From a checkpoint of a small segmentation model: widths [96, 192, 384], 22605 training examples.
Rows from block 4 of a small segmentation model, named by matrix and row number. Each number is 200 + 30 x the weight over its row's rms, rounded and kept within 0 to 999. All counts start at 0.
After each channel's rows are labels from the 100 images, of 14848, where the channel reaches its highest value: "responds to" is what is common among them. Only what is clearly more common there than usual is listed. The data: larger renderings of crowded toy scenes. In brackets: how many of the 100.
# conv: 3x3 conv (model.mid.0.conv.weight, 384x384x3x3, each kernel summed), inputs 288-383

conv.326,230,197,253,202,205,177,182,217,149,221,144,229,212,171,187,157,215,168,178,222,217,191,197,166,161,205,159,227,222,234,179,232,221,134,227,196,225,196,192,222,244,188,216,201,235,231,173,216,238,180,234,204,242,192,208,229,224,174,241,227,223,216,191,236,239,222,270,185,211,252,158,215,174,231,147,182,218,174,229,185,191,174,195,217,193,208,203,201,192,226,164,181,176,182,214,232
responds to: house (50); largest object: house (39)

conv.374,190,245,191,235,205,202,237,215,137,255,147,206,166,205,184,205,232,164,198,196,220,181,243,216,194,226,204,181,218,226,173,205,202,185,184,177,194,207,232,224,249,222,209,209,171,225,203,226,163,206,225,207,208,220,137,245,223,210,205,213,203,217,203,205,223,191,206,207,177,198,241,204,203,205,177,249,174,160,192,187,189,204,217,215,206,182,182,244,138,238,209,200,163,219,214,212
responds to: barrel (46); largest object: barrel (41)

conv.312,215,185,211,228,222,231,230,205,190,179,250,227,165,242,211,188,168,167,198,254,165,205,217,232,238,129,189,199,218,215,182,204,184,228,210,198,151,196,258,179,200,206,253,159,186,178,178,174,257,204,206,216,219,151,148,157,160,162,175,201,162,213,145,233,127,256,276,209,202,189,229,196,195,196,194,198,213,181,202,215,252,222,210,124,175,211,157,219,244,179,206,200,228,212,202,182
responds to: count: six (44); candle (34); pine (32); robot (31)

conv.263,185,204,228,242,243,168,163,201,258,223,193,213,212,91,209,197,206,182,215,186,216,230,241,193,173,206,227,201,196,224,238,245,153,200,196,186,224,161,199,204,209,254,256,203,179,155,189,214,188,243,199,252,181,167,184,210,186,172,215,221,253,186,153,211,215,198,196,237,204,231,183,132,250,194,162,214,138,198,235,194,265,172,219,237,218,209,258,158,195,179,156,219,208,213,202,185
responds to: car (34)

conv.295,182,204,211,213,225,221,196,126,216,207,171,177,241,224,204,201,186,162,274,187,188,235,203,248,215,268,259,217,217,202,252,198,165,211,202,218,178,164,252,252,254,199,248,206,171,213,217,265,168,207,178,227,196,193,205,218,226,207,195,208,188,242,182,192,257,185,149,217,213,225,225,203,201,195,174,230,196,199,204,198,197,134,271,195,216,240,186,232,159,182,208,219,180,158,202,164
responds to: house (35); sofa (32); largest object: house (27)

conv.334,202,176,220,235,223,182,178,172,220,250,202,217,232,172,181,170,181,137,282,206,215,202,210,178,199,212,172,234,201,198,178,184,238,201,179,199,203,237,267,221,220,143,229,179,270,230,249,203,269,195,187,166,246,190,152,241,231,247,181,198,209,213,192,222,218,211,251,190,164,182,151,219,179,208,152,189,203,195,183,207,149,210,181,224,199,129,160,177,219,209,193,190,191,202,220,203
responds to: chair (59); table (35); largest object: chair (27)

conv.34,195,238,176,215,225,236,233,177,193,179,192,227,170,222,237,227,196,210,233,237,171,229,191,148,192,213,301,172,217,175,223,207,154,235,164,164,220,225,231,217,218,194,202,248,188,177,241,201,175,197,203,217,237,191,187,205,165,205,194,144,220,168,192,178,235,244,244,178,201,186,209,202,218,187,174,185,149,247,205,180,224,210,173,189,227,217,229,165,153,186,193,249,202,194,141,155
responds to: count: six (41); mug (30)

conv.330,233,184,152,213,179,237,202,186,178,178,214,231,220,154,200,233,194,195,119,188,177,146,228,174,245,208,177,214,183,197,204,187,243,189,234,258,208,157,195,262,209,185,193,190,179,179,186,150,179,202,195,185,181,194,240,171,196,174,234,241,213,232,225,221,218,175,220,224,183,187,225,225,261,201,215,201,162,178,202,155,207,218,222,242,225,168,230,170,202,221,227,186,219,205,183,273
responds to: robot (32)

conv.184,175,170,150,254,204,195,151,163,259,157,183,169,200,251,216,163,164,220,219,238,224,171,225,155,214,231,190,173,221,231,188,172,181,223,202,191,213,206,208,219,159,249,164,191,269,200,160,201,201,225,198,246,206,223,149,203,197,194,233,200,166,240,251,206,221,219,190,188,226,160,161,142,230,226,211,225,242,211,199,224,229,183,231,186,214,172,274,175,191,139,106,201,194,217,147,169
responds to: arch (55); largest object: arch (36)

conv.215,168,181,192,189,232,208,190,215,214,181,185,210,237,232,202,140,222,221,189,209,223,220,156,196,200,203,260,136,206,136,191,150,206,208,185,169,237,208,182,188,191,182,274,202,199,202,253,194,185,218,204,163,220,183,183,189,211,217,201,155,195,147,191,205,224,251,224,166,210,238,213,196,258,236,218,246,130,267,233,231,250,242,197,209,221,136,207,158,168,155,203,178,147,211,219,225
responds to: umbrella (36)

conv.36,235,218,197,251,212,180,144,194,180,210,150,164,195,167,217,266,178,168,218,189,164,203,193,204,234,164,188,194,189,235,199,156,241,184,159,216,200,201,160,144,198,149,255,194,130,224,206,206,185,189,245,151,224,213,178,206,244,226,242,192,237,203,147,195,162,213,278,167,207,169,195,269,173,208,196,263,182,225,181,248,148,198,187,170,196,183,203,224,191,159,185,155,164,184,201,266
responds to: barrel (45); largest object: barrel (39)

conv.358,202,164,122,229,216,161,230,222,235,221,222,211,244,203,169,187,191,257,201,229,224,240,150,198,258,207,240,174,174,247,240,178,191,180,224,226,204,178,207,220,152,223,205,182,211,171,207,233,167,200,216,162,195,228,152,265,223,224,213,214,223,176,172,163,264,189,212,242,206,195,194,236,196,226,199,193,193,237,244,192,199,173,183,233,191,183,169,224,168,150,185,183,210,242,194,205
responds to: hammer (30)

conv.101,214,213,186,184,204,187,272,229,193,148,208,240,219,210,194,194,214,219,193,185,233,167,197,233,213,187,196,157,239,171,218,205,147,217,181,230,187,196,229,189,250,204,201,196,217,205,211,219,211,227,154,207,186,181,216,198,237,202,238,164,200,219,198,269,171,242,177,149,243,194,215,246,178,211,193,148,288,246,243,194,180,211,177,177,207,176,172,176,184,164,240,240,221,219,238,217
responds to: hammer (65)

conv.282,215,237,145,165,239,181,210,201,98,252,201,194,180,214,262,155,180,232,148,214,207,161,177,167,212,217,177,236,198,186,172,240,144,201,216,205,222,206,231,228,239,186,191,218,230,206,202,246,199,231,166,144,191,186,183,207,229,172,236,202,177,197,210,179,231,139,242,218,203,215,209,228,195,199,186,207,211,240,156,160,229,185,182,196,220,166,198,235,223,246,161,245,199,200,234,205
responds to: barrel (30)

conv.170,175,218,227,171,204,228,140,220,159,252,223,201,199,194,209,171,202,233,204,231,223,182,264,235,269,150,126,209,263,226,247,252,246,175,180,199,167,171,203,202,207,201,182,233,216,204,261,219,203,240,188,175,215,212,183,176,208,164,240,202,166,224,221,133,201,194,240,246,232,206,162,177,231,175,165,228,170,219,173,191,201,218,159,191,253,205,138,192,141,199,205,211,205,205,203,220
responds to: sofa (67); largest object: sofa (46)

conv.126,192,175,231,203,208,188,164,257,197,255,194,215,146,196,203,166,187,198,168,185,167,255,235,266,158,207,143,214,200,208,179,186,189,112,237,159,220,226,247,156,147,184,207,176,226,200,198,206,236,209,195,196,230,183,166,214,230,207,173,205,165,212,188,215,201,196,222,218,202,217,167,169,171,216,203,200,202,188,230,251,257,173,188,154,217,186,178,226,259,170,178,251,205,217,183,219
responds to: sofa (34)

conv.265,177,160,249,198,169,184,228,165,212,205,150,158,193,243,157,142,194,211,217,170,153,207,211,214,194,235,201,225,195,164,195,231,189,202,255,136,207,202,189,112,193,235,208,191,199,174,217,207,174,199,204,196,222,173,236,238,169,197,181,197,212,159,236,212,225,137,174,217,208,185,181,196,158,245,173,170,178,204,169,181,185,212,170,166,215,204,199,212,235,253,191,207,188,192,181,176
responds to: boat (38); sofa (35); largest object: sofa (25)

conv.153,217,155,201,190,185,181,215,204,174,203,189,212,202,139,194,173,214,193,169,180,250,180,260,209,204,224,187,183,241,194,189,227,248,143,200,218,226,195,260,170,207,202,226,204,223,183,155,209,215,194,235,230,275,188,172,223,242,179,225,234,132,257,225,212,171,137,208,232,246,229,245,218,187,178,200,216,209,216,185,205,161,195,171,140,143,222,201,201,175,190,204,198,179,230,208,244
responds to: ladder (71)

conv.130,198,193,211,228,199,178,191,176,188,214,159,155,236,155,151,161,180,177,209,195,246,207,172,234,222,218,184,236,186,220,223,172,171,158,195,188,248,210,223,251,205,209,225,193,189,233,213,225,173,192,239,216,242,180,241,217,174,198,213,203,176,196,200,167,234,184,230,227,192,221,163,206,184,192,168,247,185,188,200,212,235,250,221,219,164,221,180,177,179,162,151,162,217,207,256,167
responds to: house (42); largest object: house (32)

conv.316,251,165,233,222,180,210,207,234,205,200,216,209,156,171,242,247,217,214,211,170,197,216,199,206,200,159,236,185,171,196,193,218,219,246,181,243,183,259,227,214,183,149,234,169,172,230,222,213,222,202,180,131,241,181,154,218,192,201,184,179,212,145,210,190,193,199,191,212,223,155,221,182,220,215,193,191,179,227,196,219,144,174,157,194,137,184,233,189,265,191,247,154,180,234,184,172
responds to: boat (50); dumbbell (39)

conv.253,216,259,159,163,176,197,228,206,251,202,182,198,267,233,163,258,173,156,206,176,213,243,207,236,208,232,140,194,175,219,210,182,210,208,238,233,204,221,205,207,158,223,169,163,203,259,180,247,183,178,236,219,159,211,170,173,220,217,253,182,201,224,203,170,193,229,193,213,203,165,174,230,189,157,196,184,199,106,216,204,230,229,227,214,225,218,174,163,223,113,185,234,169,203,185,220
responds to: tree (37)

conv.304,195,231,194,203,190,189,153,241,211,174,176,214,207,197,237,258,181,167,239,198,247,213,194,218,119,202,201,195,163,189,208,208,281,191,169,212,216,191,183,180,230,172,156,162,154,165,226,234,219,204,160,195,226,227,142,214,191,194,227,187,212,199,142,250,211,247,217,204,180,179,204,182,245,156,193,216,170,270,190,192,120,181,178,214,156,214,229,234,188,142,241,211,166,176,234,199
responds to: tree (55); largest object: tree (47)

conv.29,181,142,220,197,134,203,195,268,283,195,163,201,215,241,194,203,185,174,211,162,184,209,219,217,205,206,129,211,162,212,198,182,127,192,195,134,159,197,172,201,193,149,190,233,188,199,182,255,183,155,162,207,174,191,246,173,234,155,232,211,195,187,209,180,155,178,193,178,191,211,145,194,180,238,169,223,220,222,221,225,179,225,215,154,189,226,181,182,198,175,146,181,219,212,144,192
responds to: chair (43)

conv.164,179,178,139,213,207,188,256,172,226,207,232,161,152,187,148,157,221,174,170,203,229,149,202,156,249,213,186,180,225,215,219,182,243,195,218,218,197,183,175,271,179,185,190,197,208,203,203,182,179,123,126,169,187,240,229,203,190,191,244,219,153,196,209,173,216,215,209,185,159,198,205,227,217,229,226,132,178,198,229,186,176,218,248,228,247,192,194,179,167,201,220,208,146,186,213,239
responds to: count: six (40)

conv.306,204,171,204,190,181,186,215,133,248,185,179,159,216,212,190,137,209,202,180,218,244,208,185,170,228,151,193,242,199,200,213,176,121,211,215,166,169,195,207,186,204,182,203,172,237,205,236,186,172,245,258,206,172,153,164,156,191,211,174,204,167,173,220,143,120,199,224,222,284,166,191,208,232,227,237,179,168,192,232,172,257,191,208,175,190,197,161,150,243,174,158,219,213,248,198,190
responds to: mushroom (45); boat (35); largest object: mushroom (31)

conv.66,187,173,193,220,186,178,180,148,212,215,211,144,198,161,237,119,187,169,243,160,256,240,168,190,195,207,207,248,230,204,246,208,198,155,157,175,199,226,208,189,205,150,231,218,216,186,150,222,147,196,218,148,204,174,233,235,206,184,185,242,187,125,198,138,261,181,199,245,254,202,188,210,198,164,201,232,157,174,215,177,222,184,240,186,164,193,177,189,201,163,169,230,195,214,177,182
responds to: umbrella (39)

conv.290,245,244,229,194,197,239,250,164,149,189,182,227,253,227,201,235,244,214,201,178,204,172,166,213,158,210,229,177,201,224,186,197,162,233,189,223,211,179,199,241,194,255,202,198,208,223,232,241,195,196,181,187,151,148,184,211,218,238,209,185,199,188,221,226,205,229,193,207,218,188,258,187,163,206,239,187,260,174,183,194,249,255,177,219,197,150,209,265,166,224,235,218,189,169,235,186
responds to: robot (32)

conv.240,154,255,248,218,208,235,218,192,237,225,210,205,209,198,207,180,254,287,243,207,216,196,221,196,173,221,188,175,182,203,120,201,212,179,203,208,230,268,138,190,190,185,169,180,241,245,248,199,200,177,215,150,196,242,147,174,201,236,180,199,208,181,165,187,203,212,227,209,211,186,228,210,224,194,257,264,188,209,217,243,212,166,220,220,286,172,184,151,210,224,179,199,145,213,228,217
responds to: hammer (57)

conv.293,195,191,305,189,188,211,185,191,223,211,245,253,164,116,214,236,158,200,204,195,215,166,195,171,246,244,198,146,241,238,170,216,200,184,205,218,177,255,198,216,203,194,148,206,209,216,208,202,233,206,232,192,239,258,225,226,222,202,212,215,194,209,201,240,206,145,241,180,187,171,198,138,157,239,223,263,232,195,200,291,234,189,195,166,194,235,161,196,173,159,139,232,169,183,200,199
responds to: boat (41)

conv.181,175,211,211,221,188,179,247,137,233,187,188,210,153,225,263,184,183,151,173,209,238,171,202,212,195,246,170,155,179,180,235,196,178,209,193,198,140,212,221,200,175,203,207,227,196,210,204,159,231,196,168,213,150,173,141,167,177,133,188,190,170,203,200,179,232,303,184,210,207,192,204,179,215,182,188,213,196,215,248,215,237,245,198,225,217,168,198,218,139,176,161,203,250,151,167,171
responds to: chair (32)

conv.347,179,217,200,204,194,198,155,175,181,136,175,224,225,210,276,167,212,173,169,210,231,190,189,221,227,160,182,176,199,221,220,206,165,199,174,237,193,162,262,237,156,241,283,198,184,218,221,174,190,199,213,172,228,141,207,187,226,240,191,163,234,151,210,225,165,217,204,243,244,269,229,212,200,184,236,198,179,172,214,176,253,249,178,174,210,181,215,220,218,230,210,250,221,174,258,156
responds to: candle (62); mushroom (36)

conv.286,186,212,259,203,183,235,247,177,200,208,157,184,199,259,166,197,182,201,201,205,173,166,238,235,233,212,203,226,140,187,126,216,205,258,178,157,181,230,162,185,207,220,185,178,199,176,222,179,233,198,177,181,158,171,208,202,213,183,167,187,219,181,214,156,182,210,183,163,167,160,224,216,208,198,217,172,211,166,196,228,184,278,229,216,174,221,174,233,217,222,253,192,183,217,222,168
responds to: chair (33)

conv.128,251,202,176,220,157,206,230,255,181,204,166,165,212,249,165,231,163,185,222,222,220,218,186,217,234,237,151,196,239,213,179,218,203,236,176,147,157,221,170,163,161,215,151,198,185,218,229,125,189,236,169,151,233,197,211,242,191,242,170,167,206,157,192,158,173,270,203,206,148,157,185,251,189,145,216,259,191,228,186,204,182,223,192,197,172,175,237,228,243,185,190,210,205,191,199,165
responds to: count: six (44); dumbbell (32)

conv.58,252,196,210,188,168,179,226,258,194,195,171,213,246,192,173,166,204,146,202,211,216,231,206,217,195,191,143,162,215,200,211,266,224,236,207,183,205,225,151,252,205,224,248,150,155,182,168,249,169,237,245,173,154,187,201,168,243,195,189,194,144,207,196,213,182,244,200,218,230,231,198,218,183,172,216,198,181,164,193,237,158,266,199,151,197,218,191,169,189,162,195,190,180,217,170,201
responds to: rocket (45)

conv.32,151,230,223,261,226,163,161,183,184,207,228,248,238,225,197,179,186,213,195,221,228,178,180,176,194,189,207,262,152,192,168,168,219,203,146,223,169,182,242,202,193,193,217,164,176,216,181,201,237,173,208,235,272,203,149,205,182,244,199,189,239,148,210,234,190,234,230,185,166,203,172,171,229,187,236,211,183,286,199,161,208,214,219,204,196,195,205,214,188,206,209,212,207,194,228,211
responds to: robot (43); chair (41); largest object: robot (35); largest object: chair (27)

conv.361,153,213,230,191,202,211,187,204,184,210,221,189,203,187,165,231,217,140,243,168,211,175,198,217,199,224,227,174,241,172,234,159,230,166,211,162,222,214,190,220,197,150,171,197,185,204,234,228,200,194,234,200,206,163,172,203,167,189,193,192,225,171,163,257,200,209,212,194,239,206,201,197,243,181,216,212,199,201,181,200,164,200,188,194,192,162,195,222,197,209,237,175,258,208,178,160
responds to: arch (74); largest object: arch (49)

conv.65,152,193,180,215,235,202,233,192,171,231,193,203,163,233,209,204,155,202,254,219,213,187,234,208,214,200,160,238,187,201,190,218,262,243,197,190,175,236,259,185,117,217,125,160,192,196,241,185,254,198,201,170,206,211,114,207,168,216,172,195,197,172,218,247,169,207,263,196,210,211,220,206,214,145,170,177,210,189,154,223,185,217,206,184,200,216,228,223,155,177,202,107,218,149,171,165
responds to: tree (37); house (35); largest object: tree (30); largest object: house (29)

conv.279,161,169,217,159,225,160,166,174,182,199,205,197,224,167,219,187,207,207,193,206,252,186,156,223,218,174,201,213,165,203,238,218,197,217,198,186,209,233,201,182,262,170,247,188,214,199,231,213,248,187,233,157,271,227,111,164,160,204,168,263,161,200,181,201,202,253,231,221,174,213,252,207,227,203,189,204,151,140,249,188,190,178,191,206,199,167,169,143,209,124,183,218,211,258,241,255
responds to: ladder (55); table (47); largest object: table (28)

conv.379,178,168,199,263,231,192,172,204,232,236,198,170,190,187,194,187,173,153,208,156,218,237,206,227,194,172,225,228,177,196,169,201,186,204,207,181,185,212,179,170,233,225,221,224,221,188,186,161,201,169,200,204,166,193,239,200,244,184,149,193,235,194,190,148,172,184,221,203,250,249,215,190,199,253,177,221,177,193,233,206,206,138,205,215,219,222,217,198,253,186,116,170,200,210,189,243
responds to: count: six (40); candle (29)

conv.136,175,195,223,195,187,238,172,207,149,176,193,233,187,231,182,159,222,209,235,166,237,145,230,174,212,209,180,158,177,234,133,246,179,231,172,186,229,230,215,210,178,185,156,185,182,244,210,208,180,218,206,171,177,160,211,230,190,217,199,189,214,129,164,211,149,230,254,201,184,192,190,228,189,144,243,227,202,224,183,213,257,239,204,211,195,188,175,212,211,199,231,180,218,198,202,193
responds to: rocket (37); airplane (36)

conv.363,197,206,301,218,192,224,245,198,186,165,197,201,202,143,181,241,222,181,255,206,197,227,196,254,149,230,190,206,190,257,238,209,172,152,210,168,221,185,150,188,253,216,151,187,198,189,242,206,238,168,202,176,209,199,208,254,194,181,232,180,203,226,234,229,185,200,195,144,260,209,186,199,172,230,126,209,235,228,222,254,178,186,202,167,185,234,254,186,178,239,189,206,184,173,214,200
responds to: hammer (50)

conv.378,229,194,188,203,241,125,266,152,179,259,242,197,195,158,178,171,209,218,201,185,226,185,170,278,166,156,218,234,161,179,192,223,240,169,177,228,285,211,252,212,183,189,170,210,225,175,163,215,174,201,181,200,171,160,201,170,208,174,244,183,192,240,213,187,196,150,154,223,222,230,234,192,183,206,191,147,229,193,173,195,183,174,201,259,198,227,193,224,218,189,224,164,186,253,230,261
responds to: umbrella (35)

conv.380,191,177,215,209,206,202,192,276,230,172,210,217,250,169,211,207,219,213,209,119,207,210,199,190,180,210,249,189,182,201,209,236,202,193,224,209,244,261,202,182,251,193,239,215,132,222,200,256,192,233,222,200,213,224,218,201,195,173,225,185,208,158,218,203,145,202,176,211,157,178,232,195,155,276,170,259,173,197,256,225,161,184,139,229,191,203,189,157,178,190,239,150,181,208,165,205
responds to: candle (40)

conv.87,144,197,213,194,209,172,238,239,176,196,289,195,258,161,212,229,197,179,213,205,160,174,231,164,194,174,206,203,191,197,232,200,211,253,197,190,211,192,198,154,220,148,192,268,181,180,183,247,193,195,154,178,209,208,253,194,212,187,189,189,179,191,216,256,220,193,170,191,176,211,193,208,211,203,224,188,212,240,216,216,99,168,168,201,200,163,192,204,146,103,246,220,248,175,167,217
responds to: umbrella (39); mushroom (29)

conv.84,187,194,187,184,139,213,209,196,198,154,142,221,211,157,177,223,220,203,197,273,289,221,201,188,204,161,167,203,210,220,231,125,182,157,188,177,162,186,226,226,170,206,199,219,158,177,177,215,262,190,197,180,176,150,162,226,159,208,238,167,259,201,208,216,197,181,221,192,216,193,202,200,176,168,188,211,170,197,198,203,194,208,238,199,169,197,158,197,252,170,232,193,226,180,190,203
responds to: chair (31)

conv.343,181,207,268,272,220,202,166,197,170,284,163,222,199,205,169,181,199,213,227,202,181,177,212,205,191,251,191,197,190,199,211,195,252,135,222,181,224,176,227,209,268,214,185,219,179,176,187,198,152,163,242,205,227,257,231,197,180,251,205,227,217,203,202,220,178,196,165,193,231,197,182,257,230,122,196,240,174,155,190,238,218,265,159,163,223,201,214,186,143,189,189,231,180,212,196,183
responds to: barrel (84); largest object: barrel (80)

conv.188,250,207,187,207,204,203,197,249,217,169,201,216,208,183,211,167,214,277,189,216,199,231,176,170,218,185,208,160,231,197,212,154,193,198,239,156,202,170,173,140,207,175,211,189,158,195,218,187,183,243,234,181,204,231,253,215,232,198,268,201,243,136,166,181,158,219,209,174,193,256,158,155,213,222,150,209,177,204,239,216,204,212,183,219,145,175,208,140,204,206,185,216,206,237,175,167
responds to: house (32)

conv.310,223,216,134,240,197,171,215,258,151,279,193,207,199,209,175,168,209,225,220,233,249,196,239,178,201,162,166,214,260,184,214,230,188,222,138,183,232,150,244,223,233,220,237,218,230,176,211,240,205,196,165,214,145,155,204,210,276,220,159,229,211,217,232,190,224,174,181,213,151,235,171,161,178,202,202,224,198,202,183,247,155,190,257,182,216,196,191,238,211,205,169,205,237,200,216,184
responds to: sofa (53); largest object: sofa (30); largest object: house (25)

conv.132,251,215,203,200,276,223,191,214,179,237,194,262,216,120,219,177,203,222,155,191,175,148,181,154,154,156,184,142,242,198,201,197,181,188,157,195,219,208,220,170,178,171,213,224,206,178,146,213,162,203,223,182,206,153,226,174,268,195,199,195,187,222,194,189,143,208,217,193,227,218,212,180,201,232,195,178,197,131,227,225,205,196,195,159,197,185,190,199,166,224,157,207,206,192,167,227
responds to: arch (44)

conv.42,205,184,266,173,212,199,199,173,197,136,238,242,207,220,197,198,207,229,205,157,198,171,176,211,159,194,235,168,195,117,207,212,155,202,212,231,157,175,159,196,179,274,227,198,151,181,220,170,146,211,178,229,186,180,259,213,208,141,146,174,195,180,181,190,249,218,236,171,225,195,260,183,193,226,226,185,183,169,174,181,235,217,203,186,213,247,212,145,213,182,278,127,212,192,191,170
responds to: dumbbell (32)

conv.356,187,205,254,200,213,204,197,186,221,169,166,193,157,140,227,216,185,201,119,176,209,256,175,195,126,209,213,200,180,166,225,173,203,133,193,234,185,200,175,166,231,216,167,239,167,188,189,172,212,179,238,257,257,174,195,231,226,175,237,240,223,195,207,236,201,204,231,150,197,181,243,183,167,250,200,219,244,232,222,218,208,225,183,193,166,233,243,196,193,211,193,244,199,229,182,203
responds to: boat (36)

conv.366,246,192,193,167,185,196,158,217,155,159,182,194,180,231,255,162,213,202,203,226,263,223,170,157,165,140,207,189,272,250,205,205,187,164,180,215,190,196,197,202,201,238,217,214,200,231,235,237,208,203,186,189,208,133,174,193,222,249,196,216,207,217,132,184,158,287,213,211,256,162,199,242,185,209,223,182,255,225,238,220,164,269,155,167,162,163,164,204,190,237,226,178,207,201,256,222
responds to: robot (40); ladder (30)

conv.227,218,199,223,179,213,208,223,240,230,204,220,268,200,233,218,153,250,169,193,189,220,163,203,192,217,170,148,166,216,223,226,194,199,190,178,234,196,167,226,208,161,232,195,199,202,199,163,254,195,213,156,180,190,143,188,207,205,179,221,212,187,170,173,194,142,216,181,159,219,167,178,133,208,177,244,184,225,150,211,194,204,237,187,238,149,134,144,175,183,185,223,207,247,204,181,259
responds to: rocket (48); airplane (31)

conv.14,230,167,175,180,177,152,202,258,153,168,171,208,274,219,182,160,201,230,179,212,235,229,210,175,201,162,189,182,150,170,207,255,188,208,204,172,190,182,195,193,240,201,253,148,251,179,132,217,199,222,229,232,220,170,203,125,212,187,138,228,225,233,206,190,172,228,230,220,197,254,181,228,158,195,147,187,205,190,223,192,169,234,156,180,177,230,193,231,198,193,224,211,215,231,188,212
responds to: ladder (65)

conv.230,200,180,222,230,233,217,185,185,159,206,222,175,158,221,145,238,159,139,190,236,148,198,163,212,156,238,164,191,221,200,216,224,200,223,172,161,177,169,197,172,188,213,221,246,201,239,227,199,239,238,213,221,211,167,181,213,207,173,175,220,150,226,226,214,252,244,185,211,219,155,160,183,196,219,237,157,271,138,215,239,184,228,158,158,135,204,279,184,168,190,219,183,210,188,186,183
responds to: mushroom (31); umbrella (29)

conv.177,220,251,235,230,227,234,191,137,184,241,208,233,214,207,195,165,241,216,181,173,227,210,237,211,215,207,168,194,189,221,174,204,254,159,203,209,216,219,195,223,231,197,196,175,207,223,189,177,218,184,221,181,197,211,154,175,244,259,165,224,205,192,231,186,179,205,127,267,182,198,230,225,194,182,199,175,219,246,199,234,242,238,189,177,199,141,212,211,198,214,211,197,150,184,213,201
responds to: barrel (100); largest object: barrel (99)

conv.183,131,202,240,185,197,181,219,216,174,231,182,239,210,188,190,197,212,232,225,219,129,197,224,234,190,189,172,183,210,221,233,203,159,218,168,190,179,179,219,160,250,208,226,211,202,178,225,211,181,189,232,239,173,190,247,188,187,200,200,189,118,200,237,189,202,176,202,130,224,220,160,165,202,147,175,200,197,141,200,201,182,250,196,173,158,173,237,192,177,165,199,165,231,183,161,181
responds to: mushroom (43); lamp (37)

conv.221,191,147,233,228,196,234,138,242,175,204,208,247,131,147,224,177,157,178,175,185,242,199,179,194,213,245,220,244,236,209,200,244,134,161,232,147,215,209,201,218,230,208,239,202,178,161,213,254,235,237,174,224,217,132,204,209,214,156,221,198,183,226,197,204,225,153,193,204,187,213,161,144,195,264,201,249,187,230,198,250,233,196,178,192,132,216,227,236,172,168,252,168,190,163,210,215
responds to: boat (64)

conv.191,194,179,194,229,207,252,183,235,202,250,197,184,241,165,221,207,216,213,170,213,207,226,282,218,194,148,283,182,196,204,180,246,183,173,203,192,244,161,185,138,211,216,202,150,195,209,174,177,214,209,223,226,237,185,142,155,174,190,179,203,202,173,150,228,189,204,208,234,174,174,228,238,227,216,270,202,167,247,223,222,205,239,198,254,212,222,171,217,220,186,210,179,184,217,198,192
responds to: barrel (95); largest object: barrel (91)

conv.252,174,190,217,213,237,166,183,264,238,196,214,180,160,227,210,174,208,233,224,149,216,221,209,226,201,203,220,188,192,145,131,184,171,208,217,220,206,201,226,239,202,239,210,213,144,157,198,173,216,203,222,182,171,215,204,196,190,197,240,189,188,148,200,215,191,161,183,156,210,161,257,178,183,223,201,197,232,212,174,234,244,155,189,236,226,223,207,181,162,224,224,209,200,215,219,176
responds to: candle (36)